Rows from block 2 of a small self-supervised image encoder, named by matrix and row number. Rows with one number belong to one neuron. Each number is 200 + 40 x the weight over its row's rms, rounded and kept within 0 to 999. All counts start at 0. After the name is the row's rms in percent of the matrix's.
After each neuron's rows are labels from the 100 images, of 14848, where the neuron reaches its highest value: "peak on" is the class under the peak. Only what is clearly more common there than usual is listed. The data: rendered roads seen from a driver's seat, with toy cars, trees and houses.
# fc1: MLP up (model.blocks.2.mlp.fc1.weight, 768x256), inputs 128-255
# fc2: MLP down (model.blocks.2.mlp.fc2.weight, 256x768, transposed), outputs 128-255

fc1.401,100,153,242,204,175,204,191,197,192,155,246,199,227,163,220,178,143,232,197,194,210,209,115,256,198,174,203,275,188,218,184,234,272,179,192,213,199,189,285,226,185,259,242,231,159,200,205,299,208,156,249,214,189,203,181,216,209,274,142,150,103,260,204,197,225,279,222,247,230,177,215,164,243,178,135,233,179,223,284,203,129,177,206,200,202,229,232,219,172,173,219,252,198,220,143,302,218,125,212,214,280,272,159,148,203,222,187,181,253,217,176,209,148,225,154,241,160,277,216,160,200,214,161,197,195,166,191,187,208
fc2.401,100,276,186,228,256,101,162,186,212,216,200,179,243,198,232,218,243,242,281,205,209,214,298,215,195,204,144,126,181,189,188,191,143,281,264,192,251,202,164,235,181,231,180,218,187,212,181,47,219,224,194,256,202,201,173,188,236,141,197,209,294,131,235,204,199,200,213,182,175,189,170,221,179,201,194,151,160,209,112,215,245,277,204,208,197,186,158,271,177,189,148,259,196,180,305,219,196,201,164,164,90,167,199,157,151,169,205,234,136,195,214,163,189,131,236,161,248,177,235,248,239,207,259,197,291,223,207,255,191
peak on: car; truck

fc1.347,097,252,155,202,175,183,195,239,204,203,104,197,183,189,227,183,173,213,198,187,194,197,167,157,279,177,240,259,185,129,204,178,226,189,152,279,216,174,213,175,194,263,202,102,228,201,197,199,196,183,224,148,191,165,281,190,164,234,120,113,117,227,209,178,237,140,334,168,214,214,175,194,292,222,231,176,220,172,236,169,199,223,172,237,120,205,198,146,156,210,183,249,227,158,195,109,180,224,240,198,208,239,188,192,150,279,202,232,246,215,161,231,190,206,209,253,165,183,243,221,130,134,226,243,225,213,207,225,141
fc2.347,090,213,200,200,202,201,146,263,184,180,218,175,197,237,202,292,227,221,213,155,175,163,244,187,216,219,272,204,213,206,232,217,173,218,152,155,210,182,209,182,257,192,265,272,206,219,205,294,181,157,250,214,186,271,139,227,216,156,203,208,240,240,179,178,233,232,123,192,209,234,250,234,165,187,128,244,207,205,257,252,169,147,204,192,151,285,166,163,204,161,185,166,255,205,200,149,169,268,167,211,250,198,196,178,197,173,212,220,150,168,233,220,188,217,228,144,229,187,158,178,219,169,182,209,230,236,265,201,261
peak on: sky

fc1.647,107,199,196,207,192,164,136,196,194,287,231,205,167,163,167,184,236,244,165,198,229,190,241,254,187,221,217,177,149,245,268,257,240,191,169,119,134,219,226,210,216,255,168,87,235,170,202,252,189,277,168,218,266,144,230,146,177,261,188,210,262,227,217,135,149,208,130,144,182,209,135,110,157,227,137,224,154,225,237,123,157,162,190,212,177,180,208,183,288,257,228,159,165,205,152,215,172,140,143,192,174,223,225,273,176,247,174,217,212,205,208,215,190,226,232,221,209,198,195,237,183,161,130,148,226,250,199,221,241
fc2.647,101,242,136,124,199,248,183,194,199,259,145,182,213,211,247,252,188,184,231,224,230,235,235,252,255,229,216,184,276,160,93,217,191,173,174,144,198,223,227,254,193,198,234,205,208,221,162,164,144,175,241,280,170,221,156,185,184,169,189,89,181,254,176,191,154,188,193,322,161,134,203,242,277,208,254,187,226,188,169,203,238,133,200,214,145,234,212,239,173,239,265,85,201,203,223,166,231,260,173,203,193,151,129,271,229,203,177,192,141,213,208,248,207,256,208,179,122,175,191,145,219,249,190,199,141,185,139,256,177
peak on: car; truck

fc1.694,115,205,241,168,192,211,220,297,243,222,155,152,190,213,222,177,224,161,192,189,171,221,207,216,169,233,179,203,234,236,161,322,234,194,112,198,200,341,164,159,181,211,180,207,154,194,181,201,248,185,258,183,245,219,192,196,191,212,183,194,180,165,241,166,215,233,110,222,198,192,276,176,214,184,257,142,197,228,206,238,137,247,77,199,228,222,186,205,212,156,249,121,195,237,207,295,213,152,241,136,205,277,196,200,223,246,151,224,200,238,177,160,143,219,201,186,226,156,210,223,213,222,225,210,188,131,287,235,206
fc2.694,117,191,234,190,174,260,199,204,217,174,162,200,245,184,241,283,181,238,142,180,129,161,208,198,154,173,134,144,178,218,250,175,211,194,220,149,218,220,252,259,255,164,191,213,237,175,144,152,166,187,266,210,217,170,231,203,177,193,150,191,174,253,223,190,207,236,170,165,221,173,238,202,215,148,195,155,220,194,213,198,173,194,232,227,186,176,275,165,235,155,158,131,172,193,171,132,176,217,195,178,295,186,192,190,243,79,135,195,269,150,204,149,107,191,187,205,248,180,244,174,198,122,215,234,172,225,159,155,87
peak on: sky

fc1.192,101,227,150,139,137,200,161,171,200,175,285,182,157,222,172,203,164,227,78,212,189,216,153,216,120,217,224,253,183,152,120,263,225,179,156,176,162,154,284,205,274,205,194,159,206,181,211,209,221,215,178,196,210,227,168,198,187,284,159,211,179,147,139,176,235,185,213,120,200,179,256,216,223,216,248,209,175,158,238,216,226,157,188,166,246,162,224,196,205,284,155,120,221,272,227,166,214,258,199,156,216,240,245,214,164,167,200,168,146,188,235,190,177,216,129,187,179,162,236,210,144,219,162,242,197,181,181,209,191
fc2.192,092,182,247,174,181,219,178,254,207,113,85,202,149,153,204,107,192,103,232,185,182,206,279,186,190,181,215,227,164,251,278,254,154,169,191,222,212,214,251,203,239,125,217,194,196,190,191,175,169,237,282,227,149,141,256,247,242,151,258,192,216,139,204,217,206,210,189,210,150,186,231,208,196,194,156,191,200,132,202,220,163,194,195,215,219,209,196,218,208,239,220,263,214,198,200,226,243,207,240,193,202,164,225,205,277,209,238,147,130,189,89,216,273,153,201,215,203,169,194,201,263,242,236,164,111,142,173,211,292
peak on: truck; car

fc1.5,095,235,206,248,178,216,139,144,238,167,171,209,129,206,237,217,121,199,187,211,186,213,206,140,99,221,176,242,174,163,239,199,177,104,211,213,180,268,158,205,133,174,203,262,193,184,183,293,146,230,213,224,187,195,150,225,236,240,210,181,189,193,223,191,211,256,173,232,206,193,157,239,202,120,140,252,245,138,217,222,289,198,165,237,166,217,192,161,230,184,176,173,206,262,256,263,220,253,238,228,259,239,239,155,202,219,170,147,215,180,181,299,184,238,183,195,289,228,208,272,146,230,215,113,201,109,184,179,170
fc2.5,092,157,112,182,241,218,274,275,194,249,200,192,206,221,206,224,247,277,221,182,155,187,163,260,234,232,246,201,249,157,175,146,203,216,178,225,162,249,253,155,238,291,216,187,186,185,187,152,185,203,167,200,203,241,184,183,192,173,190,220,220,241,224,204,252,199,196,193,204,100,183,221,279,156,181,221,196,182,235,191,150,225,134,192,231,234,149,173,167,199,206,215,235,143,163,57,218,217,138,202,170,124,162,183,171,154,228,239,176,221,292,181,159,203,216,254,234,251,180,218,126,173,210,308,293,169,210,175,225
peak on: verge

fc1.126,105,170,268,182,193,250,208,188,198,169,210,196,102,246,168,165,190,187,142,106,184,150,214,190,190,286,213,270,222,133,244,205,246,212,225,194,177,208,146,239,248,171,221,226,248,217,191,171,232,225,236,228,140,230,251,142,271,213,184,161,214,138,269,242,220,234,217,168,282,229,169,194,161,229,239,242,209,157,231,182,209,202,234,176,228,227,245,249,155,159,128,193,232,211,190,174,227,178,135,294,199,233,178,249,217,227,196,219,160,194,182,181,206,164,205,176,206,263,176,213,184,174,281,333,187,244,144,184,295
fc2.126,109,169,173,246,194,214,145,237,171,223,216,212,228,182,172,208,209,275,220,243,188,178,155,174,252,185,246,156,193,265,125,237,230,152,191,204,178,185,169,173,223,283,149,120,192,157,240,246,212,157,174,213,201,162,250,261,190,236,123,215,207,224,113,169,214,149,185,250,131,190,221,188,216,181,128,216,254,246,161,151,155,156,243,252,236,170,158,155,204,281,275,196,243,223,214,188,213,217,249,187,224,208,195,226,197,246,175,145,172,224,219,264,168,234,148,201,209,221,183,211,249,227,218,147,210,161,236,213,185
peak on: sky

fc1.103,107,235,184,202,110,231,188,235,207,156,213,293,102,257,216,280,180,212,198,246,208,187,186,235,217,199,178,166,164,197,217,187,161,208,122,201,232,190,222,211,229,268,191,195,259,200,192,201,169,205,269,230,192,238,237,224,187,190,188,194,165,204,196,182,211,184,148,211,248,130,175,151,173,160,278,201,225,148,225,228,124,239,162,194,185,224,190,275,278,167,174,185,268,301,82,208,212,205,222,215,116,215,203,173,219,164,174,225,226,178,215,184,183,281,205,211,214,133,126,136,255,198,325,210,227,246,195,213,242
fc2.103,104,228,221,180,271,203,182,239,266,253,197,163,214,235,245,131,208,259,222,201,217,244,236,154,190,218,209,206,235,146,291,226,221,177,277,183,132,220,253,264,181,97,126,229,155,177,121,215,231,183,147,194,203,190,149,173,196,206,181,214,227,234,169,180,188,261,242,250,215,174,239,178,239,217,103,216,192,207,228,221,217,191,255,169,221,202,203,196,188,200,223,202,194,183,228,203,217,279,183,198,224,243,142,239,170,221,297,193,194,208,129,203,119,115,197,202,169,174,253,202,208,220,175,218,178,216,147,201,122
peak on: road

fc1.626,071,247,175,223,202,213,235,196,193,203,213,235,165,144,254,210,202,237,169,214,155,170,217,226,229,188,180,196,163,224,129,239,193,227,164,195,230,349,157,141,240,219,242,211,161,204,190,290,137,164,145,158,213,223,173,241,168,197,78,121,223,181,182,225,180,273,225,195,134,158,243,212,173,215,185,206,217,173,194,221,188,178,200,168,210,197,242,210,235,224,209,205,206,198,193,138,152,232,172,187,173,256,254,176,240,219,201,150,260,146,253,164,189,158,182,181,267,221,214,176,182,253,195,137,164,240,185,186,157
fc2.626,065,173,205,188,248,184,180,142,162,230,207,190,70,108,145,213,142,190,211,163,228,210,202,186,229,171,151,163,205,217,190,177,196,227,152,177,184,156,157,284,222,177,137,224,213,214,212,209,236,170,211,179,210,198,242,155,267,171,251,229,253,204,210,188,162,165,245,242,182,241,173,247,180,161,245,232,148,223,218,232,285,133,244,214,116,142,223,161,183,249,229,274,113,255,221,195,158,165,280,202,212,165,166,243,212,254,162,188,224,192,282,212,206,234,217,219,184,193,141,217,215,180,186,233,231,163,164,164,178
peak on: tree

fc1.293,108,311,215,173,212,217,170,236,188,172,191,198,198,227,217,260,241,198,201,226,230,161,268,209,158,172,261,226,245,205,221,190,247,177,212,230,146,167,158,260,232,253,194,233,171,236,167,149,238,81,221,168,145,238,220,250,201,205,159,191,300,135,164,156,224,253,208,149,179,118,144,257,155,192,231,178,209,249,226,240,204,164,224,151,260,298,190,160,136,144,239,219,131,291,204,244,219,136,204,221,248,251,190,261,196,187,213,189,166,206,246,209,160,136,248,216,217,191,162,233,226,205,267,179,191,186,197,157,237
fc2.293,102,127,192,200,191,141,233,236,245,173,266,203,116,173,113,143,264,220,147,222,189,198,112,184,238,214,158,163,172,179,185,193,122,204,145,219,237,210,164,112,274,162,232,217,199,193,160,233,202,263,171,201,198,121,190,146,209,142,234,279,118,169,242,273,173,181,177,253,200,196,299,140,154,193,176,177,235,184,191,189,172,224,259,213,207,89,225,175,226,232,251,188,306,175,233,191,202,277,239,149,136,150,152,141,220,193,187,157,205,222,148,182,192,173,171,221,185,174,229,216,197,151,173,202,186,183,185,200,181
peak on: road

fc1.65,114,174,260,156,187,228,177,178,204,172,148,161,193,212,207,183,215,158,185,213,212,248,278,206,176,160,209,207,190,78,113,269,256,198,207,170,154,185,169,182,155,180,160,233,197,235,253,210,159,218,133,238,300,273,245,188,236,198,191,106,162,152,169,197,171,188,210,247,208,187,269,191,184,209,127,194,212,179,221,288,181,181,201,172,176,237,209,257,127,181,124,169,248,223,128,197,240,186,236,159,254,271,247,211,172,257,227,176,146,164,210,204,229,202,242,209,145,217,207,216,178,62,237,238,170,230,218,221,241
fc2.65,109,212,151,229,246,254,163,196,185,234,209,200,137,190,147,185,199,167,174,223,184,178,121,106,258,281,212,180,199,260,287,220,189,136,201,188,222,218,225,208,148,176,151,205,197,162,263,261,190,250,131,180,232,133,211,252,201,188,232,181,263,185,175,262,211,227,190,183,216,125,192,199,221,265,209,188,207,216,131,145,192,213,226,197,183,124,171,193,289,219,92,255,307,215,186,143,212,259,228,241,214,178,231,178,225,196,238,221,193,193,263,227,135,193,197,272,226,158,196,150,199,163,191,205,180,209,203,265,185
peak on: sky

fc1.417,104,245,209,198,191,67,173,179,253,145,175,245,148,161,222,176,219,171,207,164,244,194,186,186,123,216,143,215,157,211,190,217,126,235,165,197,197,171,235,198,223,144,228,193,248,213,189,178,221,239,147,248,171,176,295,200,184,303,190,183,206,189,280,203,227,144,228,181,197,167,172,261,214,165,96,202,245,208,82,180,170,299,172,159,188,160,173,233,159,222,162,261,161,153,194,257,167,173,177,219,195,185,215,161,282,238,182,225,175,252,170,200,174,160,153,227,223,197,160,261,171,216,170,170,171,162,262,148,197
fc2.417,109,161,191,237,218,183,203,255,238,293,268,223,196,192,195,168,112,218,236,238,151,241,205,189,199,210,182,115,178,217,288,216,243,190,173,210,203,178,233,202,193,203,219,213,148,255,168,190,207,170,239,217,240,243,127,217,259,147,229,251,190,160,205,152,184,130,193,232,256,212,262,190,265,235,167,156,182,245,210,263,196,233,201,132,279,165,107,153,269,242,198,217,233,225,181,249,198,260,153,198,164,230,259,233,119,222,215,213,221,176,243,200,224,267,205,211,231,241,178,233,169,166,254,212,163,239,120,258,222
peak on: tree

fc1.287,086,182,153,248,130,156,172,279,198,228,147,213,188,165,194,141,182,300,225,193,159,199,183,193,108,232,192,181,151,195,281,155,263,138,235,133,217,195,172,240,234,176,179,186,183,196,167,227,227,179,177,220,155,184,213,133,194,214,197,167,238,210,215,199,233,136,198,169,100,171,220,126,275,219,186,221,157,230,201,231,197,244,179,139,215,195,143,209,212,225,198,181,134,197,245,232,266,165,196,214,170,183,253,207,275,269,193,160,184,213,208,233,199,207,152,161,202,193,204,172,196,208,128,290,230,174,268,188,244
fc2.287,081,202,215,119,217,214,241,237,173,281,220,204,227,209,254,180,193,184,174,140,149,208,143,220,212,268,179,202,192,244,191,198,186,190,203,269,158,141,188,142,243,199,201,226,219,150,204,177,138,212,210,187,222,244,146,262,232,180,157,211,133,202,176,198,219,241,163,170,247,260,221,245,174,269,233,180,239,218,154,244,186,226,209,186,202,222,256,150,165,203,264,232,212,142,230,156,168,171,257,247,232,264,197,259,152,227,206,250,170,178,241,156,191,181,188,243,223,233,221,247,229,257,229,124,211,223,202,210,299
peak on: verge

fc1.203,104,245,140,182,154,301,184,121,184,232,213,173,237,208,240,235,168,221,164,188,211,190,221,168,216,242,127,135,178,195,240,189,180,219,152,175,208,200,200,156,157,159,165,261,250,170,234,261,223,222,156,171,220,205,235,232,182,169,164,231,213,192,217,233,200,226,123,192,215,236,171,190,205,202,277,216,186,181,173,196,305,204,195,223,151,162,244,222,247,159,116,224,155,228,196,230,162,212,145,189,163,202,202,283,240,214,245,219,217,155,210,222,212,268,145,255,202,136,157,177,219,210,171,141,206,158,164,156,273
fc2.203,103,175,229,196,204,164,190,272,210,208,249,218,185,224,231,150,271,248,191,217,198,215,255,189,269,220,228,233,241,142,227,144,111,188,225,143,162,231,154,249,296,314,182,168,161,190,199,151,192,218,230,244,183,197,229,228,227,158,240,186,202,266,120,180,181,196,240,268,165,140,214,154,253,160,120,175,166,162,210,158,178,202,198,241,197,241,123,160,204,201,154,103,106,202,186,201,198,176,170,181,224,213,197,194,141,242,215,208,222,184,224,240,218,166,263,264,220,228,201,209,212,172,154,234,209,178,217,232,125
peak on: truck

fc1.655,095,194,175,196,176,239,231,177,171,127,208,193,202,184,146,200,134,134,158,166,241,173,196,204,168,190,220,171,223,153,267,173,294,193,157,215,159,209,279,173,173,248,210,167,268,168,208,321,206,233,223,125,230,208,106,244,250,211,235,179,141,218,171,228,222,210,176,247,220,222,186,209,163,200,210,235,194,197,198,226,246,140,186,205,208,227,220,206,229,171,277,213,174,201,167,182,230,195,186,205,199,276,155,118,232,165,180,171,231,187,183,257,247,301,217,145,235,152,221,149,292,196,157,144,211,189,224,177,197
fc2.655,099,251,247,147,181,119,113,188,229,277,146,207,202,197,268,182,234,241,206,272,153,225,150,245,234,262,218,223,200,219,158,241,145,236,273,213,192,213,165,282,260,177,179,213,154,196,247,100,269,200,175,212,203,174,225,227,182,175,163,144,268,178,256,185,200,240,158,179,119,160,245,180,240,183,227,157,179,183,204,132,179,288,233,202,208,190,208,250,179,150,164,228,213,226,228,229,130,137,194,203,232,203,268,229,137,125,174,266,145,165,187,251,184,93,195,195,214,242,188,252,136,172,206,200,247,250,170,285,175
peak on: car; truck

fc1.311,113,209,148,197,191,305,201,230,183,142,175,223,173,164,204,240,178,200,214,163,178,183,182,191,115,187,124,146,210,201,253,178,258,163,270,151,204,181,229,232,168,184,182,247,201,166,191,187,152,181,154,179,141,237,219,171,208,226,179,196,147,203,184,265,231,210,184,197,291,217,195,187,192,214,168,255,193,186,191,183,212,217,174,141,145,194,155,222,275,211,141,171,172,242,252,205,170,175,79,238,136,182,151,233,159,228,215,192,186,90,155,154,229,256,199,133,210,213,160,237,215,212,209,209,148,209,246,168,175
fc2.311,101,166,271,209,226,167,207,184,263,257,208,197,209,169,204,233,260,177,130,197,210,214,227,191,220,205,199,213,224,211,199,160,151,187,123,235,231,203,201,115,235,283,229,186,160,197,231,223,185,251,209,232,271,176,183,200,161,223,230,206,248,202,185,127,214,226,191,183,156,235,208,241,237,200,244,195,235,140,225,243,185,218,186,203,225,175,204,196,90,160,234,249,234,148,97,211,249,257,300,187,287,222,239,139,212,156,186,163,197,291,213,263,169,171,184,324,219,193,206,197,183,214,196,167,254,171,143,196,189
peak on: verge

fc1.476,100,290,170,168,191,165,187,230,216,201,159,177,193,254,178,156,242,226,221,140,166,236,219,169,255,173,172,274,153,223,187,156,152,218,237,137,216,189,242,126,216,236,252,213,215,229,163,208,188,167,263,179,206,195,192,181,213,240,224,224,156,122,142,233,259,196,242,247,137,245,180,311,122,195,216,192,255,181,220,213,239,176,197,214,240,198,219,260,225,142,266,172,172,150,231,210,244,164,223,235,146,155,148,210,204,178,126,197,176,168,188,260,198,194,194,193,182,126,208,197,194,202,134,275,209,216,106,198,187
fc2.476,102,201,300,262,189,152,180,216,197,175,207,224,234,202,237,210,330,252,160,278,229,183,225,247,242,212,166,136,230,186,189,235,211,172,92,220,193,181,170,243,217,253,151,206,241,260,289,172,207,224,193,201,203,229,261,107,210,188,185,194,279,195,243,122,224,200,143,147,201,163,310,121,198,223,201,227,153,257,195,218,156,213,181,224,175,233,182,172,201,180,206,190,261,183,221,145,202,177,185,227,285,229,222,230,187,190,211,201,309,182,218,151,189,174,209,233,223,224,210,253,206,178,162,183,120,202,169,200,185
peak on: tree; house

fc1.415,094,163,190,186,167,195,255,242,201,245,205,210,245,215,183,187,113,250,152,190,179,211,168,223,253,219,186,224,204,237,212,179,220,175,202,222,265,184,129,163,178,288,192,241,234,214,179,307,111,218,224,210,218,254,194,199,188,216,174,126,195,187,224,206,262,221,214,142,204,183,138,236,145,168,184,198,205,161,195,156,207,165,271,188,257,159,189,172,186,120,177,248,201,186,207,229,271,173,218,235,153,213,151,185,198,168,224,174,171,168,275,248,123,250,159,213,244,167,216,220,177,204,226,208,183,114,190,151,179
fc2.415,101,270,171,243,216,208,228,248,188,231,240,186,188,212,169,244,196,205,238,214,194,191,201,189,162,261,226,200,171,199,210,232,129,193,260,225,191,183,264,231,146,194,172,239,200,145,222,120,165,138,105,247,201,247,204,202,205,219,196,220,236,209,157,247,210,210,238,198,154,114,189,180,267,248,150,296,183,231,183,170,194,232,160,211,215,241,202,208,272,276,233,162,217,149,230,117,233,284,208,247,232,196,176,211,145,209,173,205,224,209,214,133,231,255,237,175,188,184,206,261,135,161,236,196,211,152,233,170,161
peak on: truck

fc1.117,110,233,196,177,138,159,174,164,208,154,238,218,164,206,233,203,185,263,199,222,193,191,194,295,257,213,224,149,211,194,231,204,198,173,219,179,263,245,174,166,198,231,242,211,160,76,189,239,163,212,215,220,180,197,226,221,220,223,141,201,261,253,163,244,200,237,201,181,233,215,129,245,182,195,169,142,216,166,190,171,180,205,187,168,211,178,137,201,132,144,239,239,252,231,230,214,213,213,210,150,149,207,211,272,209,151,149,201,156,174,208,206,215,266,164,192,274,184,203,205,254,170,173,205,246,190,180,267,212
fc2.117,115,225,184,178,238,165,284,236,167,251,247,242,301,190,191,213,151,219,200,208,179,196,199,228,152,143,236,243,289,204,208,186,211,155,272,227,209,277,117,151,198,241,161,232,220,231,251,233,161,226,195,223,192,238,258,266,259,157,231,162,234,186,254,182,253,206,234,215,191,243,181,93,159,168,122,257,202,239,140,201,190,193,184,210,186,278,215,184,234,203,190,220,178,117,247,142,182,244,188,193,263,141,140,164,204,226,255,174,195,112,209,226,287,181,232,184,198,226,220,140,204,129,202,199,164,173,214,192,126
peak on: tree

fc1.306,101,158,163,149,209,152,213,157,218,152,163,227,218,242,215,236,185,165,251,197,225,150,225,196,191,168,207,229,96,233,139,243,182,259,236,193,164,153,187,190,248,196,263,155,282,197,162,160,194,192,232,208,198,139,197,155,196,209,231,225,168,190,271,196,191,182,206,203,189,196,186,203,211,229,169,187,193,324,196,163,177,137,174,206,162,115,208,135,194,196,205,201,157,211,192,170,220,202,240,225,241,243,302,218,239,173,217,192,192,259,209,183,201,191,110,272,239,145,195,243,264,217,204,154,156,226,244,266,178
fc2.306,096,200,227,252,226,225,228,265,199,229,247,219,225,154,194,157,252,314,173,240,166,175,238,140,266,227,192,184,210,163,188,152,183,191,213,127,228,250,250,222,154,214,194,200,177,175,228,206,181,165,153,232,185,256,159,237,220,226,215,195,230,150,223,213,142,193,209,182,215,187,175,225,89,192,228,217,285,181,196,263,267,203,207,262,205,223,143,237,242,210,205,185,203,104,216,212,201,209,134,201,207,211,186,208,148,198,165,147,242,208,135,246,208,182,232,122,183,203,224,211,160,232,154,232,204,168,186,161,220
peak on: truck

fc1.302,092,202,161,233,227,272,199,153,190,190,200,164,204,145,233,225,184,224,178,142,188,263,177,199,258,174,183,186,148,119,233,241,283,188,168,189,223,203,122,204,232,176,226,199,163,219,218,183,116,181,204,214,226,190,228,228,171,304,80,217,221,250,217,180,202,241,237,173,206,160,220,204,195,218,214,235,207,194,201,226,202,210,132,214,176,184,153,186,261,228,244,199,144,196,211,209,218,207,261,294,152,203,310,223,224,201,101,213,260,192,141,194,200,213,192,140,245,181,200,154,205,206,189,181,234,118,183,202,176
fc2.302,101,222,222,124,205,145,208,158,247,249,161,251,253,203,250,247,165,163,156,220,143,223,223,266,189,130,160,261,189,203,177,159,168,208,198,223,227,210,263,164,212,228,178,130,257,181,197,197,235,151,270,212,158,205,167,124,170,115,259,178,230,247,235,189,176,225,169,107,235,251,192,174,177,170,170,150,141,231,233,174,267,107,193,201,236,269,224,247,189,180,266,252,158,228,238,211,208,136,128,204,200,161,91,172,194,118,175,257,193,261,219,156,171,201,205,206,131,208,212,207,167,131,211,218,170,155,184,259,180
peak on: verge

fc1.270,098,177,259,197,146,163,134,148,180,124,285,239,165,194,196,194,129,124,181,202,136,200,159,195,272,251,205,196,186,254,167,195,211,174,190,218,183,172,186,170,198,251,191,164,110,249,148,163,243,217,252,221,158,180,173,174,228,121,216,171,216,204,198,162,227,231,214,155,213,224,174,271,216,194,240,248,70,334,220,143,133,200,200,165,232,231,211,211,183,163,240,205,239,213,175,180,173,143,188,195,247,202,237,173,226,191,201,190,140,251,182,194,211,189,177,233,171,167,258,218,229,185,154,112,203,215,158,198,189
fc2.270,097,221,167,192,111,168,247,252,153,208,250,149,236,143,180,225,229,188,254,200,162,232,204,174,134,212,139,261,264,213,191,192,255,295,181,149,135,208,222,183,240,176,193,203,303,204,251,202,153,212,221,184,201,250,163,149,248,259,110,223,185,175,214,185,192,212,181,195,216,166,221,235,234,182,176,204,267,220,180,212,221,180,122,147,88,213,172,162,250,209,177,190,305,184,225,192,175,209,199,232,224,242,182,206,180,184,183,177,234,196,162,174,172,194,207,213,221,207,114,177,124,238,200,253,260,236,235,153,141
peak on: car

fc1.743,097,175,215,223,182,164,244,198,157,228,215,177,163,176,229,288,203,166,136,262,164,241,195,197,255,171,204,198,204,218,161,246,249,216,223,199,177,224,152,158,246,171,170,238,152,227,179,260,233,213,221,189,271,140,230,184,153,225,248,231,203,200,135,187,261,186,170,206,263,144,197,178,202,174,240,228,231,287,234,244,250,199,160,153,248,202,186,181,193,224,141,233,131,230,149,189,264,212,243,181,250,180,223,127,182,236,173,174,217,143,197,171,186,184,209,248,121,193,206,263,269,253,126,126,173,171,175,183,189
fc2.743,108,230,147,186,223,209,176,202,280,216,208,240,174,179,215,175,226,289,168,231,188,109,200,251,151,196,265,189,153,153,201,215,217,263,150,147,226,122,223,234,271,251,187,229,219,145,199,186,261,148,202,219,156,220,239,197,187,199,137,264,211,158,217,180,233,188,209,183,164,251,146,185,172,148,163,148,198,153,218,204,220,150,263,160,254,195,166,285,195,212,210,125,199,221,243,204,209,247,204,192,196,140,152,184,204,212,101,214,126,192,189,210,228,173,235,183,182,148,213,224,126,213,169,245,196,220,125,163,229
peak on: road

fc1.426,108,201,171,189,179,98,210,270,190,166,228,191,201,186,199,169,200,191,188,204,174,226,196,150,188,113,162,220,235,241,230,218,245,217,113,171,218,206,226,204,220,223,153,234,220,193,252,180,218,156,225,221,232,181,212,252,189,308,155,205,252,218,210,218,157,204,151,161,192,241,252,249,163,249,222,102,214,178,186,149,203,233,219,137,226,193,193,214,249,209,203,130,196,171,227,156,183,258,195,203,196,164,234,170,201,235,157,247,138,229,222,242,158,250,163,150,147,258,183,188,194,161,92,152,171,242,168,229,139
fc2.426,109,266,190,205,202,140,297,180,233,262,181,194,223,227,262,177,235,303,188,231,210,226,198,274,226,183,191,185,164,163,216,222,193,162,240,223,158,229,133,200,201,229,149,172,252,198,214,255,207,166,246,213,166,156,163,160,180,205,176,185,179,204,240,197,209,198,235,229,251,304,221,130,151,182,208,267,200,209,186,192,196,129,204,274,273,211,207,164,201,148,210,184,169,257,227,207,281,255,196,186,244,189,135,205,167,229,204,127,158,214,242,240,213,254,241,189,181,247,251,144,201,227,131,248,155,235,213,181,206
peak on: sky

fc1.571,092,202,191,232,145,127,179,167,219,158,226,176,205,215,208,102,191,150,169,241,199,185,235,209,226,200,243,167,206,246,123,211,237,171,185,146,219,196,189,167,182,239,221,143,152,216,243,186,251,239,222,177,234,232,170,183,241,187,233,155,203,183,218,114,228,199,143,243,167,195,171,243,193,185,197,205,143,292,214,174,159,229,154,214,182,297,140,192,152,207,198,122,187,215,212,152,151,73,187,186,267,283,210,177,244,187,218,143,171,234,191,228,187,150,232,208,131,202,242,219,182,177,198,183,120,251,192,169,159
fc2.571,094,223,170,212,120,234,223,168,163,239,282,119,258,194,162,179,195,213,234,134,179,193,131,221,181,274,166,250,230,175,206,188,100,274,222,149,162,188,216,193,246,166,204,235,256,187,151,215,184,223,196,193,148,211,173,211,228,198,144,283,148,206,196,203,172,200,243,153,176,169,227,124,296,156,189,211,194,203,157,164,256,192,117,189,204,173,219,272,211,248,158,210,185,120,246,227,176,215,249,249,155,221,186,168,135,222,128,218,229,130,241,134,197,207,215,159,216,181,163,128,220,260,185,236,205,226,232,226,191
peak on: car